From a checkpoint of a small multi-label image tagger: patch size [2, 2], batches of 128.
Rows from block 6 of a small multi-label image tagger, named by matrix and row number. Rows with one number belong to one neuron. Each number is 128 + 32 x the weight over its row's rms, rounded and kept within 0 to 255. All counts start at 0.
Before each neuron's rows are labels from the 100 images, of 14976, where the neuron reaches its largest size: "strongest on" is what is common among them; "place" is the part of the image that holds the peak. Only what is clearly more common there than usual is listed. The data: drawn branching plants.
# gate: MLP gate (model.blocks.6.mlp.gate.weight, 960x320), inputs 162-215
# fc1: MLP up (model.blocks.6.mlp.fc1.weight, 960x320), inputs 162-215
# fc2: MLP down (model.blocks.6.mlp.fc2.weight, 320x960, transposed), outputs 162-215

strongest on: thick trunk; spreading
place: centre
gate.220 [116  78 184  54  98 108 110 129 149 142 162  91  75 126 148 106 151 185 107 115 144 148 184 110 137 120 159 101  91 134 102 109 141 131 171  72 109 125  74 163 160 131 148  69 140 101 153 116  95  90  55 123 142 125]
fc1.220 [ 90 104 167  45  95  78 109  85 151 149 158  92  49 124 126 131 153 177 102  96 136 135 187 136 150 130 131 119 103 150  97 115 135 125 174  71  87 148  94 167 154 129 154  62 114 100 152 119 141 113  80 145 136  91]
fc2.220 [124 197 144 101 178 106 141 193 107 170 133 110 124 134 146  29 145 136 132 126 127 106  92  18 103 110 180  65 144 115 125 155 113 104 144 152 116 129  82 159 137  79 113 129 239 112 170 149  68 103 125 106 157  94]

strongest on: thick trunk; spreading
place: centre
gate.358 [148  57 182 104 101 168 102 144 169 141 144 136 132 116 125  96 116 150  93 109 141 121 171  95 161 135 125 105  83 128  79  65 155 108 144  71 124 148  96 165 177 146 140  94 127 122 123 137 112 117  59 132 151 153]
fc1.358 [ 92 165  59 219 134 141 163 100 132 111 119 153 169  66 141 175 127  79 153 200 105 136  55  94 129 157 134  99 177 111 121 189  82 154 114 165 151 116 194  80 101 134  81 168 157 143  98 121 141 158 157 103  99 124]
fc2.358 [126 121 186 177 114 163 131 150 141 117 170 152 159  88 133 176 172  74  66 163 161 118  87 115 120 157 108 100 139 148 145 141 141 161 154 129 154 161 149 157 110 135 117 129 147 175  95 130 158 160 103 167  85 124]

strongest on: thick trunk; spreading; white flowers
place: centre
gate.717 [128  73 171 139  93 167 118 160 151 111 135 105 145  97 158  92 149 128 102 155 153 150 146  72 148 153 163 102  91 134  60 107 124 119 165  96 164 113  93 149 174 143 103  71 169  94 114 117  79  98  69 125 143 147]
fc1.717 [127 132  92 132 147 132 171 152 128  91 122 119 186 160 111 163 109  70 100 128 160 141 101 142 108 106  99 155 183 127 181 127 186 162  90 155 185 136 154 103  84 138 140 118 135 130  75 150 158 175 192 131  95 134]
fc2.717 [128 131 152 121 142 106 140 152 102 143 141 129 138  47 107 149 123 155 125  97 146 153 132 137  93 110 179 132 120 114 102 118  98 162 152 101 119 126 119 151 152 114 145 106 152 125 153 121  78  89 134 131  25 136]

strongest on: thick trunk
place: centre
gate.641 [126  81 177  40 102 113 118 152 139 133 148  91  94 156 159  82 150 172 106 102 160 155 174 111 117 107 144 109 112 119 123  87 157 127 155  80 106 126  57 159 132 133 152  73 133 118 170 113  84 101  76 127 154 113]
fc1.641 [126 140 158 175 134 141 176 170 109 122 127 147 131 106 121 112 139 118 113 156  77 123 135 121 127 175  93 168 158 146 156 142 134 162 182 128 161 102 177  93 115 103  89 124 117 116 103  87 114 164 141 101 115 161]
fc2.641 [119 113 184  89 155 127 192 170 101 127 100 105 100 147 167  70  90 174 155  89 127  96 155 103  98  92 181  27 120 118 103 118 131  78 143 140  90 148 102 127 151 124 114 148 148 116 133 128  69 131 127  83 196 143]

strongest on: spreading
place: centre
gate.113 [145 122 227 110 161 108 118 140 104 187 135 141 117 102 134  99 140 161 112 106 118 103 152 108 141 132 150  62  78 118  88 168 113 129 194 109 109 139 109 189 165 112 127 125 109  99 157 119 102 109  15  98 145 135]
fc1.113 [122 101 105  96 120 158 138 140 129  85 178 140 112 103 144 143  64 134 168 137  94 152 140 144 105  56 158 129 225  52 143 121 117 120 100 101 175 151 132 130 153 110 123 134 169 149 150 154  71 166 170  54  90 126]
fc2.113 [150  73 130  70  79 128 160 116 135 140 107 120  76 148 148 137 146 166 139 181 189 200 139 146 106 115 134 144  79 146 140 104 168 129 117 127 105 112 102 110 158 109 161  91 134 164 139 144 136  47 122 168  80 126]

strongest on: thick trunk; spreading; autumn leaves
place: centre
gate.459 [150  74 188 101 128 175 128 167 140 142 137 114 152 127 136  97 137 134  69  99 155 108 172  92 129 120 136 104  86 129  96  88 167 109 149  83 151 140  72 167 167 137 146  74 147 102 116 149  81 119  71 140 159 162]
fc1.459 [ 99 169  93 116 107  87 109  92  92 113 101 129  65 135 112 132 124 146 193 134 104 139 115 164 133 122 126 164 141 131 157 140  92 145 135 152  98 125 166 137 120 107 114 174 116 155 154 116 157 119 180 145 111  97]
fc2.459 [142 137 175 104 185 118 145 159 119 117 121 155 148 164 147  84 142 117 105  67 151  46 116 108  81  40 127  94 145  85 150 111  77 132 114 147 116 201 128 114 111 169 129 162 155 121 153  90  99 114 146  99 157 116]

strongest on: thick trunk; spreading
place: centre
gate.155 [118  87 173  58 120 113 110 163 137 117 144  66  94 171 138 100 155 166  94 113 153 144 174 104 130 109 159 121 109 142 132 111 166 149 156 124 144 121  58 146 128 155 157  72 153 100 126 125  92  81 115 118 145 141]
fc1.155 [155 127 125  99 111  85 132 103 108 148 172 110  82 191 118 133 116 171 146  78 128 140 156 203  99  62 121 165 113 137 166 122 136 116 109 103  87 121 103 161  95 104 164 123  48 138 192 103 131 115 123 156 148  98]
fc2.155 [107 129 117 123 174  84  90  96 128 156 140 161  98  58 142 106  88 156 195 108  74 138  90 120 137 122 144  74 202  88 144 156 100 186 191 112  99 172 126 170 183 121 108 179 143 172 149 121 111 130 124  78 100 102]